From a checkpoint of a small CTC audio transcriber: 3.52M parameters, arch jasper.
Rows from block 3 of a small CTC audio transcriber, named by matrix and row number. Rows with one number belong to one channel. Each number is 200 + 20 x the weight over its row's rms, rounded and kept within 0 to 999. All counts start at 0.
After each channel's rows are labels from the 100 clips, of 14848, where the channel reaches its highest value: "peak on" is the class under the peak. Only what is clearly more common there than usual is listed. The data: two synthetic voices taking turns or overlapping, over music, noise or silence.
# convs0: first width-5 conv (model.blocks.3.convs.0.weight, 160x160x5, each kernel summed), inputs 54-107
# convs1: second width-5 conv (model.blocks.3.convs.1.weight, 160x160x5, transposed, each kernel summed), outputs 54-107

convs0.60,222,208,180,179,192,225,202,207,220,227,190,203,210,180,156,198,167,198,196,220,214,205,180,189,248,193,213,172,213,174,187,197,193,214,181,198,202,205,159,200,186,158,197,210,187,210,219,196,164,193,181,225,180,166
convs1.60,171,193,228,178,220,229,210,190,195,162,231,198,174,204,204,206,190,195,186,180,194,194,193,191,189,206,180,214,209,234,204,191,203,172,237,198,188,183,210,197,211,195,215,185,196,233,193,190,194,221,163,166,199,219
peak on: no speech

convs0.56,221,177,180,176,193,207,207,203,198,176,168,174,185,232,190,200,206,184,184,205,179,196,213,228,191,187,209,175,190,197,201,213,207,207,194,211,204,221,221,207,206,165,188,165,206,214,192,184,211,197,188,192,203,222
convs1.56,192,177,207,195,148,186,178,223,199,206,190,211,184,194,190,193,190,211,207,184,201,190,214,157,200,239,205,201,189,227,204,189,211,204,221,157,223,176,191,242,179,245,195,233,209,175,183,229,229,159,207,178,212,201
peak on: child-like voice

convs0.51,190,193,216,209,186,191,190,187,247,219,219,217,201,180,185,193,186,185,198,194,223,239,203,201,240,193,211,195,205,175,159,153,214,210,194,193,191,214,221,181,191,205,214,217,174,202,206,191,219,170,175,214,173,181
convs1.51,196,195,202,175,186,215,210,205,181,161,201,192,203,184,223,191,190,211,209,203,214,193,203,201,191,220,205,218,199,258,227,210,215,192,188,177,160,197,187,174,197,214,175,167,212,191,195,206,174,231,220,202,263,220
peak on: low voice

convs0.72,190,220,165,227,222,152,207,168,193,127,208,233,201,192,197,212,172,195,160,188,184,181,184,197,228,208,181,187,194,163,202,187,198,193,215,187,186,194,190,191,191,219,176,197,213,181,226,230,173,187,192,204,189,189
convs1.72,192,171,190,178,208,182,240,159,155,210,213,215,211,211,201,213,208,210,185,197,234,184,207,193,210,235,191,160,199,199,147,204,164,176,181,171,202,191,197,228,189,198,208,211,201,179,196,167,213,208,198,243,168,197
peak on: deep voice

convs0.41,214,206,218,196,222,221,190,186,186,267,229,197,224,184,207,217,194,194,227,185,215,176,220,237,182,185,170,187,204,209,184,222,187,188,198,166,207,185,184,203,183,155,200,223,185,178,208,230,186,203,194,208,210,198
convs1.41,192,211,193,197,175,175,191,182,215,172,219,199,190,183,206,178,204,200,219,202,172,181,157,167,182,197,237,175,215,228,200,223,208,190,224,177,179,194,204,191,209,202,197,183,200,165,189,185,198,180,184,179,182,218
peak on: child-like voice

convs0.73,221,207,174,234,169,211,180,179,203,159,180,189,210,215,196,215,186,175,205,195,208,209,196,170,230,204,179,200,171,220,206,217,222,229,207,190,207,228,231,173,205,255,203,210,155,200,208,203,199,202,185,192,182,223
convs1.73,169,218,224,182,212,208,216,189,189,202,205,174,166,210,191,222,189,236,194,181,217,199,196,201,180,234,208,212,212,199,187,192,206,177,188,212,186,216,172,228,191,196,184,193,216,196,206,203,224,191,187,233,216,175
peak on: no speech

convs0.28,208,193,187,224,199,209,213,203,216,191,172,174,200,219,200,219,212,158,225,235,211,184,193,168,197,188,142,221,170,158,176,195,232,175,188,199,181,221,186,219,207,187,184,190,219,182,138,192,217,191,184,200,199,176
convs1.28,201,183,210,180,216,188,203,209,207,188,183,213,169,151,237,178,177,200,177,165,198,191,209,195,192,188,201,181,198,216,196,229,206,211,219,226,225,213,234,152,227,200,164,193,190,191,220,193,177,182,205,190,204,218
peak on: high voice

convs0.2,187,180,206,208,222,192,192,197,160,161,196,191,191,211,223,174,191,201,181,167,163,187,211,170,238,206,155,207,220,200,199,202,211,176,200,201,181,207,204,239,192,244,227,223,248,169,193,206,167,194,213,190,180,186
convs1.2,213,191,187,191,193,204,197,229,194,212,175,193,207,193,186,184,215,163,194,219,188,204,203,184,220,162,221,214,241,219,212,193,205,228,178,171,215,192,190,213,204,183,135,217,210,209,194,196,226,184,205,222,207,208
peak on: low voice

convs0.16,183,227,210,199,249,230,224,215,187,203,195,198,247,216,151,191,154,218,214,211,201,245,191,160,189,180,217,188,191,196,203,180,205,190,212,191,223,186,204,229,161,198,206,186,194,179,180,189,219,191,175,196,181,209
convs1.16,189,224,179,184,172,167,170,234,191,198,191,201,192,189,200,198,214,225,221,191,208,152,227,197,213,195,188,214,172,213,205,204,172,243,146,205,185,184,180,187,192,182,223,253,158,224,229,200,203,187,202,188,225,185
peak on: high voice

convs0.18,204,203,168,222,224,194,195,190,202,233,208,174,205,191,198,192,209,197,191,194,209,170,182,195,173,172,223,204,224,170,192,199,200,211,232,212,188,192,179,198,202,193,218,175,215,207,207,175,178,193,186,147,173,187
convs1.18,211,189,221,205,182,221,206,189,208,195,196,156,230,202,193,157,187,210,210,187,216,184,182,213,208,225,199,169,198,190,218,175,198,216,232,189,192,236,189,187,236,176,208,205,195,217,192,263,188,204,191,211,222,215
peak on: low voice

convs0.37,190,193,210,196,187,192,209,166,204,191,231,209,213,197,202,233,209,189,196,192,206,188,179,192,178,144,186,214,222,200,173,206,198,185,216,183,226,208,242,196,187,199,190,195,174,171,198,190,216,214,201,208,204,188
convs1.37,202,213,202,197,183,212,166,220,202,194,185,201,223,203,199,177,182,211,195,186,218,234,209,195,200,213,217,160,224,244,203,203,166,164,207,204,194,203,183,213,169,223,237,203,203,174,228,193,193,199,167,197,261,186
peak on: child-like voice

convs0.155,188,191,225,178,199,188,220,223,177,227,176,181,202,173,187,175,216,161,212,177,197,231,197,211,210,201,176,204,192,209,227,205,195,240,184,197,225,216,194,143,198,154,206,200,227,148,207,202,216,189,192,215,179,192
convs1.155,223,192,192,216,174,192,182,180,154,186,212,214,182,213,172,201,216,197,177,185,190,200,188,181,207,214,217,223,192,202,164,205,169,173,216,186,186,187,204,181,167,194,200,189,217,167,216,225,167,206,237,202,224,228
peak on: low voice

convs0.8,220,200,189,191,185,226,194,204,204,196,187,177,220,226,186,216,222,178,195,231,184,209,180,207,151,158,196,192,207,175,213,170,221,211,214,170,211,244,180,177,204,206,173,176,179,202,195,201,191,193,211,176,244,210
convs1.8,204,206,159,210,203,205,220,193,181,178,233,197,192,198,217,210,200,187,181,165,208,165,215,215,200,208,213,178,205,215,220,237,170,218,198,189,214,201,216,203,198,256,159,186,222,199,180,200,162,201,218,193,208,189
peak on: two voices

convs0.134,200,151,235,125,211,215,204,208,173,190,227,188,183,206,204,217,178,211,183,239,184,249,202,187,190,193,243,178,170,221,202,222,187,198,217,195,193,201,204,249,191,194,198,203,201,225,189,175,200,203,182,174,202,217
convs1.134,171,192,202,206,197,201,179,170,207,190,196,217,173,197,158,224,196,166,198,153,194,202,181,176,162,196,175,198,179,194,172,190,178,173,205,197,195,189,205,191,187,182,189,181,238,151,196,194,175,216,181,159,207,147
peak on: child-like voice; high voice

convs0.152,203,218,201,212,180,195,202,176,214,198,173,236,185,185,233,183,189,196,218,202,184,183,197,168,182,211,155,156,207,195,202,172,231,182,204,224,181,199,191,162,216,198,226,200,224,192,209,191,194,233,194,214,210,205
convs1.152,207,192,184,215,221,203,191,204,203,186,207,227,215,197,225,208,195,192,175,186,191,180,223,218,201,214,226,204,196,196,227,236,213,186,203,145,177,206,185,237,196,207,181,219,190,213,213,209,199,182,219,218,179,238
peak on: low voice

convs0.106,196,190,213,213,216,192,211,237,191,177,243,182,189,207,203,194,212,205,177,188,207,207,228,198,150,210,217,208,203,225,239,194,212,218,199,182,196,209,207,226,207,179,197,228,175,213,192,192,206,169,199,193,193,197
convs1.106,219,202,183,171,216,221,203,188,165,186,196,208,198,190,216,182,192,207,198,195,178,166,172,199,227,193,182,190,192,178,179,221,196,213,200,192,204,190,186,176,161,177,193,157,212,203,200,180,190,202,184,216,207,202
peak on: no speech

convs0.92,184,216,182,215,201,179,199,175,207,218,163,205,212,224,190,183,238,174,165,193,245,195,170,154,215,197,156,207,232,193,188,208,186,180,202,178,225,238,183,210,218,218,194,226,187,203,213,193,221,199,181,199,192,206
convs1.92,213,188,195,201,212,222,197,197,215,218,211,204,206,178,186,212,218,196,200,165,183,188,203,207,193,198,185,216,179,234,178,195,219,245,181,166,196,194,165,198,212,174,197,207,228,190,172,235,183,196,215,213,190,192
peak on: low voice; deep voice

convs0.150,205,196,173,193,193,222,213,117,172,201,208,180,212,187,192,188,193,188,214,163,186,204,191,186,188,209,172,188,198,185,233,175,227,222,197,223,197,185,197,195,196,179,204,198,188,195,170,199,230,175,206,197,211,176
convs1.150,272,193,212,219,207,192,195,205,210,211,188,201,148,206,207,173,173,212,206,212,198,201,207,204,245,205,213,186,199,230,166,243,202,180,245,203,187,212,180,229,204,198,198,214,200,189,207,166,168,229,207,211,188,209
peak on: two voices

convs0.14,191,204,212,196,225,196,169,183,190,182,192,177,230,260,182,183,224,196,200,172,199,221,177,201,209,208,196,184,190,186,196,209,216,184,231,185,224,204,182,185,200,214,184,196,168,196,223,160,188,191,202,212,199,161
convs1.14,167,228,186,198,195,228,190,200,228,211,195,201,162,176,182,163,183,218,193,212,157,200,165,214,208,163,209,194,190,228,186,224,150,244,154,182,204,229,209,210,209,196,202,195,210,214,213,229,183,214,180,161,182,185
peak on: child-like voice

convs0.59,206,166,199,207,198,183,190,172,220,198,187,170,207,204,227,168,202,223,170,186,193,224,203,193,188,226,176,198,222,181,234,188,206,219,199,180,162,217,223,187,216,186,202,206,194,198,217,203,190,195,217,176,207,236
convs1.59,196,181,223,222,184,204,184,218,185,199,203,193,181,229,189,182,193,217,190,216,194,195,185,191,187,172,250,222,198,225,239,196,194,207,189,117,186,206,192,234,217,198,196,210,199,230,171,227,225,185,202,180,199,193
peak on: low voice

convs0.118,204,167,179,138,223,214,167,219,167,194,203,205,190,186,191,225,168,173,160,227,190,207,183,187,224,197,162,192,206,187,205,210,204,209,193,206,174,191,189,214,212,216,207,206,180,191,202,199,147,155,201,214,225,176
convs1.118,173,182,207,188,182,209,200,198,204,172,181,198,207,207,185,186,201,233,205,187,191,211,177,226,191,189,218,182,193,160,210,231,172,188,198,189,197,196,189,180,172,168,164,196,227,216,203,233,252,237,204,185,206,244
peak on: deep voice